config = dict(
    model='image classifier',
    dataset='histories of elementary cellular automata, time running down',
    train_examples=73750,
    image_size=32,
    crop_scale_min=0.8,
    horizontal_flip=False,
    targets=['rule'],
    num_classes=256,
    arch='mobilenet_v2',
    norm='batchnorm',
    hidden_act='relu6',
    depths=[3, 3, 9, 3],
    kernel_size=3,
    stem='single',
    expansion=4,
    widths=[40, 80, 160, 320],
    loss='binary_cross_entropy',
    init='small_normal',
    residual_init='none',
    optimizer='soap',
    beta2=0.99,
    learning_rate=0.0046,
    beta1=0.95,
    shampoo_beta=0.95,
    eps=1e-08,
    precondition_frequency=32,
    max_precond_dim=1536,
    merge_dims=False,
    one_sided=False,
    adamw_lr_other_params=0.0011,
    cautious_weight_decay=True,
    max_steps=10900,
    batch_size=256,
    epochs=37.8,
    lr_schedule='linear',
    final_lr_fraction=0,
    warmup_steps=540,
    weight_decay=0.1,
    adamw_weight_decay_other_params=0,
)
Rows from block 15, named by matrix and row number. Each number is 128 + 32 x the weight over its row's rms, rounded and kept within 0 to 255. All counts start at 0. After the name is the row's rms in percent of the matrix's.
# convs2: project pointwise conv (model.blocks.15.convs.2.weight, 320x640x1x1), inputs 184-275
convs2.5 100 [ 87 124 106 116 117  72 171 142 111 140 139 108  87 154 115 109 107 139 134 117 124 136  76 134 105 141 120 104  79 125  70 111 183 145 105 131 165 132 162  85 145 160 154 149 168 177 110 130 101  96 115 154 168 107  89  68 179 163  85 172 172 195  84 123 149 114 106 104  47 163 116  82 120  35 170 143  82 176  67 126  99 166 137 144 138 111 130 144  80 117 129 153]
convs2.6 102 [156 125  98 135 120 201  68 162 123 117 133 145  99 147 102 100 127 105 142 166 125 116 100  90 134 114 108 116 102 156 138 132  72  60 145 105 164 128  93 176 135 146 142 116 133 120  64 171 143 130 115 147 145 123  97  82 178 118 182 183 106 189 183 123  91 125  84 109 151 108 133 109 171 120 182 129 118  93  87  55 158 126  98 135  88 149 187  91  98  86 125 103]
convs2.7 101 [169  88 108 147 175 102 137 138 131 142 148 105 150 171 146 122 107 131  74  87 148 167  96  63 200  65 134 135 180 119 115 170 121 136 148 136 111 155 114 148  93 131 178  79 164 159 170  50 115 105  73 163 139 120 134 154  54 181 136 131 108 139 100 134 177 128  94 147 158 162 117  91 121 108  97  61 135 107  99 118 184 171 142 108 156 164 149 153 161 101 154 143]
convs2.8 101 [130 139 164 151 155  72 158 122 141 153 143 170 153  95 160 116 196 131  92 157  97 126 120 122  95  70 123  91 156 139  96 162 116 125  53  90 195 123 204 121 126  71 146 137 152 166 103 131 137 111 152  89 173 160 117 108 116 160 126  92 169 119 116 121 168 170 144 153 130 103 107 114 170  78 132  86  70 151  94 160 121 166 115 183 105 126 122  75 176 131 177 129]
convs2.9 099 [133 120 177  56 128 101 121 127 138 181 115 135 180 154 123 153 124  88 122  75 131 177 109 183 126 107 159  94  96 125  92  75 141 101 126 126 120 136 108  81 149  92 125  81 123  88 106 137 105 165 179  69 136 158 131  86 160 167 134  91  69 107  82 159 155 128 148  80  91 211 159 104 151 119 117 142 130  15 178 150 109 133 113 122 141  81 130 140 208 143 189 132]
convs2.10 096 [141 135  99 152 118 184 159 172 101 101  84 108  61 103 129 103 115  87 125 118  84 115 134 112 147 192  87 139 146 105  97 136 110 108 138 117 150  74 131 129 106 205  66 117  83 170 137  77  99 123 147 109 138 220 127 142  84 138 117 144  82 119 154 205 149 115 129 139 150 107  46 155 127 164 136  65 169 129 116 119 179 110 126 143 159 209 124 183  86 128 160 131]
convs2.11 097 [128 103 114 114 128 127 140  86 127 114 102 140 121 147 138 136 142 132 144 114 145 120 164 176 126 160  99 110  87 167  71 130 135 153 116 102  79 110  99 120 113 148  52 150 147 213 113 148 147 163 129 208 145  94 136 141 150 119 139  88 111 130  89  84 195 100 159 110 155 126 110 135 107  90  91 131 123 131 133 111 119 151 149 150 119 192 129 129 127 107 107  70]
convs2.12 100 [ 94 131 150  66  96  86  84 116 194  89 108 138 141  87 143 160  94 117 173 132 157 138 143 105 162 114 115 123 121 184 135 122 107 143  88 114 141 151 115 108  89  91  91 184 105 150 118 140  94 195 160 135 138 127 181 151 212  89 138 107  89 118 159  72 157  87  93 107 123 153  81 123 132  88 121 141  94 155 117 159 105 137 148 219 148 127 150 157 126 124 121 137]
convs2.13 097 [126 170  84  90 113 119  62  88 127 142 134 102 116 136 179 182 100 177 103 151 143  87 141  98 170  88  88  98 166 185 110 147 129 160  91 107 129 109 114 114  76 117 159  69 157 150 128 142 126 120  72 104 137 117  94  68  65  72 124 117 118 178  94 180 110 148 166 134 130 153 130 155 156 132 137 141 120 125 177 198  84 193 109 121 119 115 113  69 168 137 124 136]
convs2.14 092 [134 129 108 143 103 128 119 161 153 112  97 135 113 143 175 156 103 191 186 111 139  69 161  78 170 134  98  89 178  89  65 133 154  89 124 199 162 111 169 131 113 105 173 153 198 127  95 118 110 130  74 167 105 156 117 185 156 171 139 100  98  80 122 136 149  89 127 181 101 160 167 122 128 126  96 105 158  98 121 132 131 150 104 107  81 157  70 125 111 136 121 120]
convs2.15 097 [128 147 139 123  87  96 138 137 135 121 136 156 155 118 125 174 189 131  95 188 120 140 153  92  87 150 150 153  85 139  77  96  96 103 177  66 143  96 118  70 138  98 107 177 195 112 184 138 123 162 100 123  95 175 157 182  96 128 128  94  86  95  96 173 169  81 107 151  88 129 134 130 186 150 102 136  66 134 121 177 110 172 123 113 173  55 192 133  94 137 193 175]
convs2.16 098 [178 183 139 143  77 145 160 129 118 146  94 126 118 124 114  46 127 104 140 132 160  96 103 130 151 118 145 109 145 150  85 156 137  94  94 157 132 137 160  76 130 132 132 121 111 152 163 137 155 122 116  73 132  99  58 155 110 172 100  69  98  90 154 142 143 122 160 136 200  96 147 129  95 142 172 170 115 144 141 166 144 137 157 121 118 155 128  82 161  98  89 114]
convs2.17 105 [171 137  38  95  97 132 159  94 123 211 116 140 123 148  85 159 118 127 200 144 157 162 186 144 110 106 167 146  63 104 145 157 100 113 170 104 133 154 158 120  81  85 121  90 172 134  87 104  87 137 143 104  94 156 164 121 153 158 147 129 102  87 190 120 133  50  89 112 122 160 146 151 128 121 140  56 120  93 142 174 175 116  98 125  60  99 108 180  79 122  85 133]
convs2.18 097 [141 116  99 111 127 134 152 171 133 111  98  94 102  77 166 100 124 114 137 111  93  99  91 141 110 117 131  62 116 124 117 114 121 100 126 114  45 157 107 116  82 104 109 118 138 141 150 162 124 151 130 129 120 151 109 116 129 106  88 135 136  62 154 107 131 105  95  51 174 127 110 106 129  85 117 152 144  91 163 100 111 143  93 160 188 162 134  86 106 120 215 126]
convs2.19 100 [144 132 160 164 164 114 104 126  88 109 127  65 105 114 101 139 196  99 174 130 134 107 108 119 146 148 131 124 128 106  95 111 192 157 150 125 147 139 136 120 115 131 117  71 102 169 104 117 107  88 105 136 133  54 162 119 153 158 144  86 129 102 121  68  96  76 104 136  92 123 107 112 118  31 156 116 157 114  77 157 124  43 135  99  99 182 138 119 172 152 111 111]
convs2.20 102 [171 178 171 162 125  82 154 119 137 195 125 155 146 152  84 127 148 132 109 217 138 161  99  49 165 142 100 144 152 116  82 181 111 128 108  99 134  86  90 124 111 147 156 116 128  95 173 118 110 127 159  96 101 115 104 135 159 182 134 118 116 142 100 183  60 142 164 117  64 105 122 111  55  88 141  82  98  93 114 120 142 135 106 120 115 125 107 131 140 131 137 199]
convs2.21 099 [ 56 105  87 118 219 143 163 155 127 162  60 155 108 119 112 104  60 104 106 117  92  77  88  49 168 141 107 138  94  69  75 141 125 125 145  94 103  88 162 126 159  79 135 128 160  95 131 158 172 194 146 199 139 109  49  83 167  99 129 129  64  77 143 134  72 122 132 173 120 190 127  55  94 146 105  96 136 173  48  90  94 183 106 126  85  48 106 153 147 146  96  99]
convs2.22 102 [162 123  78  82 140 171 126 184 153 119 140 150 122 135 162 150 115 128 148 154 118 122 148  88 132 154  95 108 187 132 103 119  53  60 103 152 171  85 121 145 107  68 167  99   5 152 162 129 118 135 187 114 154 141  74 158 125 124 127  79 141  80 100  97  78 132 198 149 197 125 193 151 112 177  90 184 108 114 100  99 154 125  75  61  84 156 148 128 147 164 159 141]
convs2.23 096 [196  99 137 111 139 154 111 112 118 102 160 110 135 119 126 151 129  90 119 112 165 165 137 129 172 142  80 130  96 144 135 112 125  86 167 138  42 126 161 161  98 151 167 147 169 145 113 165 126 139 153 121 119 130 102 140 101 167  97 123 162 157 173 138 171 124 163 121  67 197 147 148 114 167 108 105 124  96 149 141 120 157 118 171 136 102  89 133 159 152 109  71]
convs2.24 099 [ 82 162 166 205  83  88 160  99 202  53 114 165 134 127 171 118 145  53 169 143  57  74 141 141 106 191 161 146 151 138 167 116 128 153 121 186 114 161 127  72 121 107 107 151 118  69 115 125 145 119 102 118 149 112 159 102 185 193 109 146 128 166 104 145 118 153 168 145 143 125  89 123 115 141  89 155  93 126 146 161 109 145 159 155  71 130  89 126 133 138  71 167]
convs2.25 103 [163 123 100 122 146 137 123 105 110  88 135 155 127 159 129 123 142 143 185 100 114  94  87  89 134 156 117 120 140 170  70 121 135 124 160 158 109  79 149 102  95  63  67 134 123 139 147 148 102  64 232 109 100 121  99 194 124 159  91 140 168 117 144 104 148 132 116 158 144 159 105 154 123 159 105 113  97 142  75  99 174  73 163 198 105 128 180  94 107 142  67 150]
convs2.26 097 [144 131 115 114 117 162 124 142 127 111 159 107  95 158 134 218 147 149 193  69 188  80 121 173  88 104 148 127 120  65 116 137  84 141 159  74 114 167 161 112 125 126 135 146 129 117 187 107  67 107 167 136 170 145 151 155 192 161 183 100 106 117  66 138 151 144 194 105 133 105 153 208 145 127 170 109 131 109 129 118 134 157 123 188 182  95 136  85 158 139  85 134]
convs2.27 099 [136 204 127 149 117 142 135 119 134 176 140 124 143 113  96  96 116 121 118  89 141 139 127 104  69 118 130 142  55 123 139  74 127  89 165 159 153 122 113 126  92  95 192 146 124 130  90 113 158  77 180 148 151  81  89 120 117 148 161 113  79 216 155 107 192 106 119 132  91 150 147 101 111 162 194 180 125 124 112 129 120 120 121 114  89  60 141  97 139 103 118 125]
convs2.28 101 [160  93 114 143  83 155  43  66 127 158 120 121 118 163 159 135 108 103 161 144 114 108 152  83 141 111 174 159 128 133 132 169 168  92 185 155 138 188 165 123  72 112 136 152 103 135 155 155 119 137 167 100 135 148  98 131 153 164 130 124 131 118  91 140 126 170 148 167 145 183  85 132 153 112 187 153 155 132  97 134 137 134  77  82 152 144 140 116 124 187  85 160]
convs2.29 101 [151 180 108 119 167 124 185 101 115  79 125 134 128 168 142 126 117  84 141 138 121 179 145 104 126 140 138 109 114 137 116 127 129 111  55 123  97 151 113 149 143  89 138 119 128 150 139 166 133 122 113 181 117 145  72 108  82 139 122 174 108 147 203 121 136 174  48 129 103  93 153 151 107 125 173  80 114 174 144 100 206 137  98 109 103 156 117  96 100 105  85 153]
convs2.30 101 [102 123  58 185 150 126 136 117 163 104 196 171 101 141 165 115 165 123 147 147 157 159 108 120  83 126  91 124 118 141 148  74  99 116 135 117 167 135  91 118 112 124 150 132  98 174 147 162 114 126  62 100 125 137 156 114 108 106 142 106 155 106 143 193  93 146 123  97 138 110 186  88 151 149 107 118 130  79 162 112 115 216  96 105  78 109 198 119 140 150 173 150]
convs2.31 098 [177 139 104 112 137 131 103 134 143 125 131 165 184 120 183 170 141 120 116 189 195 193 101 150 159 105  93 141 218 128 139 126  77 126 160 108 166 172  92 154 184 100 149  88 110 136 172  94 140 149 123  93 142 173  88 146 148 130 108  83 131  97 185 132 118  54  88 124 170 143 129 148 135 154 103 117 115 131 153 110 150 145 129 127  79  73 123  91 129  98 125 133]
convs2.32 101 [ 85 187 154 178 161 166 147 141  78 129 111 141 149 124 102 140  98 115 122 199 189 141 113 176  84 144 120  89 121 142 130 101 149 110 123  75 120  85 199  75 131 157 150 106 126 108  99 142 163 136 138 142  98 169 174 148 126 109 139 175 146  48 148 153 102 154 133 120 120  98 146 123 138  24  92 173 150  85 112 153 127 168  81 108  89 120  61 117 137  78 107 126]
convs2.33 104 [ 71 118 161 125 122 147 151 176 113  60 109  93 160 133 128  64 119 153 130 155 112 144  93 177 129 113 101 162 110  75 123 107 118 155 126 156  79 100 164 175 111 168 163 178  93  67  96 142 237 122 100 134 100 110 143 201 126 154 160 180 115 138 130 122 134 122  90  80 121 170  92 142  68 151 128  93 144 137 104  88 154 147  67 160 108  68 108 171 139 143 158 128]
convs2.34 101 [148 106  93 138 143 125  73  99  85 147 198 124 153 128 110 143 146 174 165 152  77 106  82 185 123 131  96 103  70  94 163 117  92 106 145 120 166 139 129 155 100  98 146 149 122 150 132 122 132 134  81 137 145 110  94 141 153 103  75 139 112 128 122 127 176 199 133 147 100  97  98 133  88 159 171 102 152  56 130 168 107  92 141 121 128 126 123  95 105 131 128 142]
convs2.35 103 [122  87 105 119 146  84 139 116  88  85  71 145 153 177 145 166 145 141 107 109 146  98 190 141 102 175 203 111  82 154 177 132  90 144 168 152  91 128 160  99 147  63 126 112 174  85 101 131  67 149 167 135 133 125 132 197 164 189  97 112 150 155 165 119 132 140 125 115 123  84  83 148 105 104 110 122 141 157 130 138  94 121 125 104 199  99  79 167 130 121 167 150]
convs2.36 102 [143 130  76 137 114 173 113 100 116 156  82 118 173 114 150 155 224 139 105 129 166 165 131 122  69 172 157 130 152 108 209 155 144  98 146 114 149 142 144 161 203 210 100 159 132 105 107 136 112 142 164  88  81 105 128 131 131 164  95  99 135  99  74  84 154 128 125  96 174 173  95  86 148 132 117 189 102 126  91 119 107 159 147 162 136 194 140 139 115 110 171 164]
convs2.37 103 [152 132 109 131 120  82 122 120 137  69 128 128 155 101  86 112 133 115 120 128 139 148 128 205 144 111 133 155  72 158 195 152 135 134 120 114 177 137  91 162 123 141 127 124  81 202 119 109 161 139 157 153 118  93 115 121 102 200 134 114 134 141 150 126 115  80  92 126 134 173 138  97  91 155  91  92 140 151 119 188 150 136  96  75 105  59 188 125 154  88 113 159]
convs2.38 103 [124 129 120 106 107 131 166 135 143  83 100 165  95 129 156  83 125 133 118 167  59 171 110 133 105 106 154 125  96 189  83 118 129 147 196 156 148  92 121 148 143 117 118 130  76  89 102 109 155 129 123 116 139  81 120  93 125 107  99 136 121  51 170 154 130 105 121 120 140 144 137  65 158 172  97 187 160 124 101 103  82 181 114 108 162  70 140 104 136 188 117 112]
convs2.39 100 [157 121 138 169 112 161  75 142 122 162 191 131  92  88 135 103  87 173  84  37 173 131 133 125 128 168  91 106 151 138 172 151 156  85 118 160 130 119 118 119 114 105 147 145  83 182 114 135 106  78 133  90 157 154 126 126 137 122 105 112 202 184  58 118 152 107 170 127 123 173 138 134 122 193  88 156  94 124 102 119 113  89 146 150 162 112  94 117 149 180 167 114]
convs2.40 100 [108 138 120 169 111  91 200 176 157 162 136 119 107 124 110 119 182 164 110 133  97 140 118 123 125 209 115 132 129 129 203 139 108 136  81 120 148 114  54 171 109  98 134 107 113 102 113 130  90 190 134 130 142  93 111 136  98 148 188 149 118 177  95 125 130 125  86 159  78  67 124  97  56 181 140 151 106 175  95 156 124 144 130 128 126 108 164 143  93 211 117  75]
convs2.41 098 [ 78 238 159 200 121  95 121  46  83 143  88 156 108  98 153 154 119 113 107 172 145 104 135 130 162 157 177 109 162 121 170 117  73 176 136  70 117 154 153 115 147 121 195 132 130  87  99 179 108 126 106 146 128 103 128 171 145 128 112 134 100 180  94 139 136 110 183  94 167 148 118 130 103 131 100 155 136  95  96  91 148 120 154  79  93 109 149  76 113 106  96 114]
convs2.42 105 [125 107 116  58 132  76 106 176 145 149 167 137 106 125 101 156 195 154  98  72 143 201 169 121 200 131 154  85 104 164 116 100 137  72 131  76 137 130 138 138  83  78 141  68 123 102 146 107  97 125 178 118 149 103 103 176 190 132  95 126  79 120 184 128 131 162 136  99 175 123 109 100 157 140 116 104  76 137 103 161  90  70 120 117 148 143 161 139 102  79 183 149]
convs2.43 106 [124 177 120 163 147 172 125 122 161 127  87 162 131 176 124 177 112  95 202 103 127 152  70 144 125 145 102 109 103 150 131 129  94 150 168 141 109 150 106 161 125 105 132 150 123 119 126  73  80 121 137 152 132 139 141 122 144 184 128 128 127  68 151 135 118  85 120 200 113 122 109 112  82  97 113 105 157  77 182 104  96 202  67 151 104 108  96  90 143 119  46 121]
convs2.44 099 [ 39 136 112 114 127 139 126 176 107 122  83 123 151  94  95  95 136 159 158 174 103 125  73 101 130 108 147 145 129 101 125 139 108 137 138 160 110 144 161  88 119 130 113 135 141  99 140 135  93 160 109 137 128 191 130  66  87 180 130  53  71 116 145 120 153 131 158  73 151  99 144 167 132 115 126 136  88  82 214 110 107 168 114  72 133 101 184 114 220 104 153 119]
convs2.45 100 [109 148 119  71 181 124 141 130  84 157 125  97 125 103 129 140 105  80  51 153 119  84  97 103 109 152 105 135 105 140 133 100 121 132 110  47 167 102 129 133 117 125 127 110 121 138 158 182 105 150 140 100 110 128 123  97 106 155 118 122 118 193 142  97 130 156  98 183 124 143 162 107 143 178 173 144  37 174 101 133 151 158 188 114 173 133 110 193 161 104 137 122]
convs2.46 098 [110 122 115  91  96 164 158 142 134 135 150 153 141 174  90 128  68 121 136  87 127 133 119 117 173 140 124 126 123 159 138 147  77 101 129 140  99 116 129  99 114 127  85 161 101 115 135 152 155 104 115 147  71  86  89 133 131 187 160 156 148 102 114 110 181 130 161  95 158 148 121 148  92 135 122  80 116 130 114 188 112  97 165  60 155 113 143 144  66 155 133  92]
convs2.47 096 [132  77 203 136 100 100 109 101 113  86 136   0 192  95 115 142 132 212  96 123 141  67 144  82 118 100 149 157 107 146 133 105 110 169 100 185 107 145 132 100 127 108 109 111 125 153 154 103 186 110 130 147 140 145 147 164 139 159  96 155 190 198 118 153 124 154 161 149 144 145 128 105 110 106 169 107 176 120 166 162 128 130 151 146 167 140 142 127 111  59 143 107]
convs2.48 102 [131  68 125 139  80 103 104  63  96 129 164 111 175 137 139  94  96 111  98 115 177 112 109  83 193  88 175 129 145 168  89 141 142 133  95 154 120 160 193 153 145  64 128  65  64 174 130  62 109 112 144 172 196  82 120 187  57 147 152 113 132  93 155 131 139 107 151 109 117 140 127 116 136 135 163 156 101 153 130 160 126 131 181 139 211 112 147 138  73 187 121 126]
convs2.49 098 [129 129 150 129 129 154  86  91 103  58 137 163 150 165 138 140 126 164 140 159 128 100 134 136 149 176 122 149 144 127 146 170 171 104 163  92 143 124  90 182 107 157 146  86 132  87  96 139 145 115 111  42 127 172 147 161 135 143 144 122 105 108 152  67 178 122  94  69 133 140 119 134  98 116 164 163 164  76 158 113  99 120 185 107 106  79 134 169 135 104 123 127]
convs2.50 102 [116 149  82 132 133 181 124 133 102 130  85 170 119 166  98  96 147  98 137 143 186 155 143  81  89  92 144 156 155  94  96 124  90 131  94  64 123 156 154 101 152 111 155 110 128 170  99 159 179 158 142  78 142  88 102 139 169 134 128 105 171 119 124 202 144 144 122 115 131 109 149 127 104 137 132  63 143 127 150 169 113 123  95 164 168 121 116  61 126 128 125  94]
convs2.51 100 [ 86 123 107 132  88 149 139 106 130 142 121 142 150 146  83 169  99  90 133 143 102  85  70 163 106 150 215 131 149 157 127  77 147 114 115 160 120 162  97 160 195 160 135 171 144 153 137 191 135 100 108 126  93  88 139 143 117 103 121 152 163 153 159 123 135 100 137 113 203 160 143 127 107 110 112 144 124 113 197 101 178 128 116 118 126  83 178 144 138 163 131 102]
convs2.52 094 [199  69  97 143 103 126 110 107  78  89 119  91 124 143 148 141 177 140 123 128 120 133 133  80 130 174 149 114 113  79 122 112  93 103 142 122 118 109 109 173 163 174 146 147 121 123  95 170 137 128 121 139  99 111 134 159 109 134 105 221 178 157 122 133 113 117 186 144 177 101 139 124 131 140 136 142 115 136 118  96  63  97 157 140 150 193 117 107 188 165 156 109]
convs2.53 101 [116 100 170 164  71  55 100 165 136 135 130 141 150 131 133  95 124 124 121 117 146  86 175  94 146 104 111 135 124 154  89 164 128 104 115  94  70  90 128 101 106 128 138 140 131  71 167 138 154  90  98 114 119 111 146  96 123 151 141 158  95 194  60 167 154 149 169 137 139 116 131 147 163 100 137 116  82 152 202 154 165 162 103 142 122  44 151  97 150 156 121 125]
convs2.54 101 [139 109 125 102 101  90 161 128 178 127 140 130 143 123 166 140 206 168 115 165 162  92  63  81 112 111 134 105 133 151 174 139  84  68 106  87  81 120 130 147 114 129 129 122 149 129 143 117  82 166 111 131 163 108 111 151 158 119 109 138 169 117  88 106 114  72  91  65  91 144 150 151 182  97 118 197 161 129 126 172 101  68  81 148  77 147  93 132 194  83 146  63]
convs2.55 097 [175 112 128 140  98 128 120 134 126  38 117 149 135 123 148 145 144 133  69 147 116 180 134 123  89 180  98 147 160 132 114 148  93  79 113 166  96 138  83 160 134 161 171 171  91 148 116 113  94 155 170 147 199 212 151 160 160  99 135 149  95 190 131 120  97 137 164 101 135  74 171 102 159 157 128 159  88 127  57 132 132 127 141 145  75  82 142 148 115 115 129 197]
convs2.56 100 [135 217  93 146 105 150 124 121 139 122 124  93 113 114  97  47 125 117 111 141 168 146 121 116 104 157  74 138 119  29 143 148 122 163 132  46 192  70  95 130  66 116 132  91 165 112 133 121 141 155 170  90 109 226 103 147 127 184 138 159 141  88  76 126 148  96 136 129 130 104 125 109  76 158 135 128 125  77 158 152 164 178 177 120 117 129 181 177 126  88 171 118]
convs2.57 103 [ 54  83 145 127  82 187 104 109 157 179 126 175 151  99 127 117 197 164 124 156 143 127 143  84 127 216 130 114 184 126 100 167 141 141  97 113  89 127 161 147 138 138 156 116  91 139 100 106 126  48  72 148 139 111 155 160  77 108 185  81 134  79 134 141 135 111 146 150  93 119  84 109  98 132 133  94 131  76 195 149 124 145 104 194 187 148 125 137 104  75 207 149]
convs2.58 098 [116 144 187 144  70 120 138 105 168 146 105  70 217 110 130 148 125 160 144 127 153 177  75 125  84  48 190 118 151 157 183 133 108 159 154 125  94 160  35 146 143 126 155 115 138 144 133 136 118 138 124  71 159  68 177 125 141 136 117 183 154 153 132 154 149 115 120 159 109 126 181 157 100 120 105 144 110 156 130 156 113 122  89 114 113 194 141 155  78 140 183 132]
convs2.59 100 [133 143 119 145 140 133 119 148 110 146 107 146 125 124 155 166 140 117  92  86 187 125 108 111 122 124 104 163 130 203 142  88 177 107 131 176  90  85 143 132 144 124 148 110 144  94 121 117 124 183  91 116 151 154 132 138  99 140 121  92 131 121 115 100 118 146 105  86 172 133 226 131 157 125 130 183 108  69 106  57 170 170 144 141 166 119  76 112 194 206 165 166]
convs2.60 098 [151 175 126 111 111  97 100 154 171 135  56  75 129  81 123 113 119  89 120 136 125 121 112 118 111 149 116  30 106  91 154 173 152 128 159 113 132 189 148 137 157 136 110 149  88 123 159 145 148  86 102  97 151  64 112 142 134 156 104 121 136  86 136  84 127 134 134 120  82 137  85 173 106 153 114 103 144 162 172 125 132  97 130 113 130 155 153 138 133 128 154 108]
convs2.61 096 [114 125  93 114 169 132 150  98 146 129 162  96 120  85 140 102 149 131 172 124 112 113 120 106 119 173  86 143 125 132 133  96 139 135 111 124 156 147 119 140  81 158  81 143 161 131 140 107  99 170 134 110 157 136 103 121 118 131  71  76 102  77  94 123  87 124 100 105 147 167 167 146  96 115 103 103 145 119 205  90 149 109 135 142 129 156 131 176 185 113 142 133]
convs2.62 099 [135 105 108 171 172 110 151  88 104 141 160  76 105 141 126 112 133 137 135  70 153 159  74 106 141  78 170 154 105 106 160 132 203  98 133 142  47 111  78 135 137 149 102 143 106 163 185 115 147 154 127 114 164 119 176 128 114 115 127 159 170 171 151 158 164 103 128 150 143 110 114 121  93  74 131 101 132 142 166 137 166 142 173 165 147 142 132 173 182 138  91 122]
convs2.63 101 [198 126 119 122 135 119  63 123 155 113 130 120 124  89 195 160  77 185 165 131 117 156 153 119 134  66 122 100 162  99 116 141 136 140 175 170  64 153  90 158 127 114 160 138 129 177 144 119 168 138 162 132  96 109 118 167  95  98 138 199 173 157  58 153 104 189 128 146 141 183 112 116 108 137 181  65 128 103  74 110 124 134  92 131  67 158 174 128 141 161  84 122]
convs2.64 097 [180  61 171 143 108 145 145 145 151 134 159 168  68 146  87 170 112  52 170 151 154 134  76 121 110 195 143 140 158 101  97 173 149 182 142 123 122 146  70 119 129 112  99 116 101  79 138  96 131 110  91 169 162 105  98 147 113 100 158 134 126 170 228  93 126 140 119 102  56 124 155 116 125 108 108 135 131  54  81 135 162 152  89 122 138 116 116 175 166 116 151 192]
convs2.65 100 [103  87 123 126 172 133 111 206 106  85 107 142 136 181 129  92 116 169 136 123 130 124 108 158 105 124 165 187 103 138  79 169 124 164 171 173 103 176 112 133 188 139  78 139 134 137 122 123  48 167 123 120 162 117  80 194 188 114 144 146 190 164  87 133 121 152 114 132  53  83  75 105 128 159 141 120 157 126  90 125  87  96  83  80  88  69 108 141  94 134 180 150]
convs2.66 097 [217 118 142 170 106 199 103 131 118 137 137 140 175 132 110 107 124 128 127 140 119 121 124  94 168 140 193 122 159 106 109 117 101 129 142 145 125 172 120 144 115 112 179 149 144 102  83  86  87 156  66 122 151 156 116 116 126 142  65 119  59  62 179 123 128 201 163  84 132 143 125 142 156  91 138 138 128 114 108 100 128  76 142 121 180 162 178  80 109  74 129 141]
convs2.67 101 [145 145 140 134 146 116 140 133 118 106 100 130 188 178 139 152 135 180 128  96 150  98 134 139 135  88 150 140 154 128 141 160  94 157 107 115  93 105 164 111  74 125 146 102 112 118 142 146 147 141 117  93 147 137 147 141 127 113  85 112 132 132 133  80  88 122 163 113 103  98 210 149 146  99 118 116 120 101 116 124  88 134 121 143 131 141 170 138 169  70 117  91]
convs2.68 101 [152 101 127 153 114 123 159 145 119 144 160 133  90 109 162 132 152 104 106  98  92 139 100  59 123 153 120 115 135 134 181 132 158 191 134 192 100 124  81 182 117  83 129 151 169  89 121 100 133  95 171 133 105 116 164 123 126 127 144 151 131 174 169 124 101  82 157 143 189  95 156 126 132 113 133  76 155 131 163 118 102 116 146 152 135 178 139 157  90 127 136 130]
convs2.69 100 [121 138 104 151 116 155 103 116 128 157  69 135  91 123 102 146  90 165 138 137 158 190 119  65 135 145  56 175 150 133 126 114 119 162 156 104  97 170 122 152 169 105 132 143 129 174 127 149 137 107 106 136  94 145  96 104 150 130 163 154 165  70  63 130 152 152 142 157 150 102 106 115  72 122 127  23 109 108 105 173 134 165  80 111  42 111  86  86 135  87 111 142]
convs2.70 104 [124 137 118 175 166 126 148  56 169  76 105 143 148 101 183  98 152 104 155 118 192 150 100 176  55 107  96 113 124 153 201 175  99 231 124 182  60 115  94 126 102 123 143 130  97 129 151  99 150 197 139 108 161 148 112 101 135 161  94 149 135  59 131 148 106 112 132  85 181 112  72 176  49 157 142 150 127 139 129 128 107 124 111  92 135  98 152 135 100  70 111  75]
convs2.71 104 [133 162 128  99  95 181 118  83 128 121 195 109  96 122  47 134  95 116 221 139 112 119  99  99 100  90 118 115 167 208 113 152 149 152 100  83 146 114 107 147 146  99  90 134  83 159 121  69  84 130 133 152 110  57  88 118 167 148 121 103 148 190 174 128 135 122  90 126  61 127  93  62 120 108 104 107 165 107 103 150 103 169  75 152 115 106 110  91 130 200 124 146]
convs2.72 097 [166  81  61  93  77 131 120 121 135 129 146 107 126 135 126 151 144  87  99 128 117 118 204 158 103 168 163 122 163 159 117 105 100 109 121 196 120 137 146 153 123  65 108 123 173 124 131 146 163 115 165 170 150  84 107  86 169 104 148 137 125 162  30 117  58 119 176  93 127 110  94 117 108 131 128 119 136 135  99 164 112 139 173  92  78 100  79 117 131  99 107 161]
convs2.73 098 [125  85 125 106 102 158 158 128  92 132 130  45  92  97  97 113  86 140 144 140 157 164 153 112  58 131 113 125 174 101 114 175 149 147 120  70 173 134 116 139 126 107 156  92 128 171  95 152 108 193  96 170 120 109 152 160 170 110  88 157 131 185 183 105 122 185 100 182  95 150 101 130 114 110 109 159 161 101 185 117 174 142 130 105 154 148 100 137 145 100 109 107]
convs2.74 100 [133 144 150 104 124  75  87 129 108 130 102 157  84 121 117 193 103 144 150  94 127  77 187 151 126 133  98 139  96 154 184 156 115 148 121 104 101 115  84 153 115 136 112 152 118 176 175  95 154 179 119 116 129 124  78 161  99 149  95 153 143 197 133 130 144 142  89 165  81 138 100 144 132 112 162 160 130 183 107 124 137 124 153  91 115 116 120  87 144 180  88 157]
convs2.75 094 [ 92 112 136  95 124 108 173 182 112 131  96 169  74 125 179 112 141 173 171 131 140 157 188  78 106 136 154  78 122 138  96 160 151 152 130 153  90 178 186 149 181 142 128 167 110 156 139 170 135 129 116 153 121 130 109 142  96 123 176  79 135  52  98 110 155  79 100  59 155 129 128 109 127  97 114 163 128 138 101 138 107 131  50 130 136 129 148 164 188 141 133 137]
convs2.76 098 [182 129  73 150 140 142 131  91  54 105  64 106 141 130 128 168 102  60 114 186 171  92 142  48 126 152 194 117 147 118 114 108 109 146 162 137  69 174 151 109 164 184 156 144  94 145 172 100 123 153  87 167 214 143 119 106 113 114 129 199 122  88 117 111  84  57  96 120 176 153  82 113 151  85 111 142 132 154 120 116 126 112 120 137 123 178  97 108 119 115 128 186]
convs2.77 098 [102 188  91 158 222 113 145 136 140 202  85 182  92  73 107 168 127 145  55 145  97  83 165 112  78  73 128 116 157 152 119 124 139  55 191 138 111 131 173 123 126 151 128 105 170 122  98 156 129 109  80 144 142 166 143 154 130 121 135 159 145  46 103 113 157 148  95  52 110 198 126 123  95 150 150 155 171 133 188 189 120 127 115  84 123 116 142 136 136 141 157 156]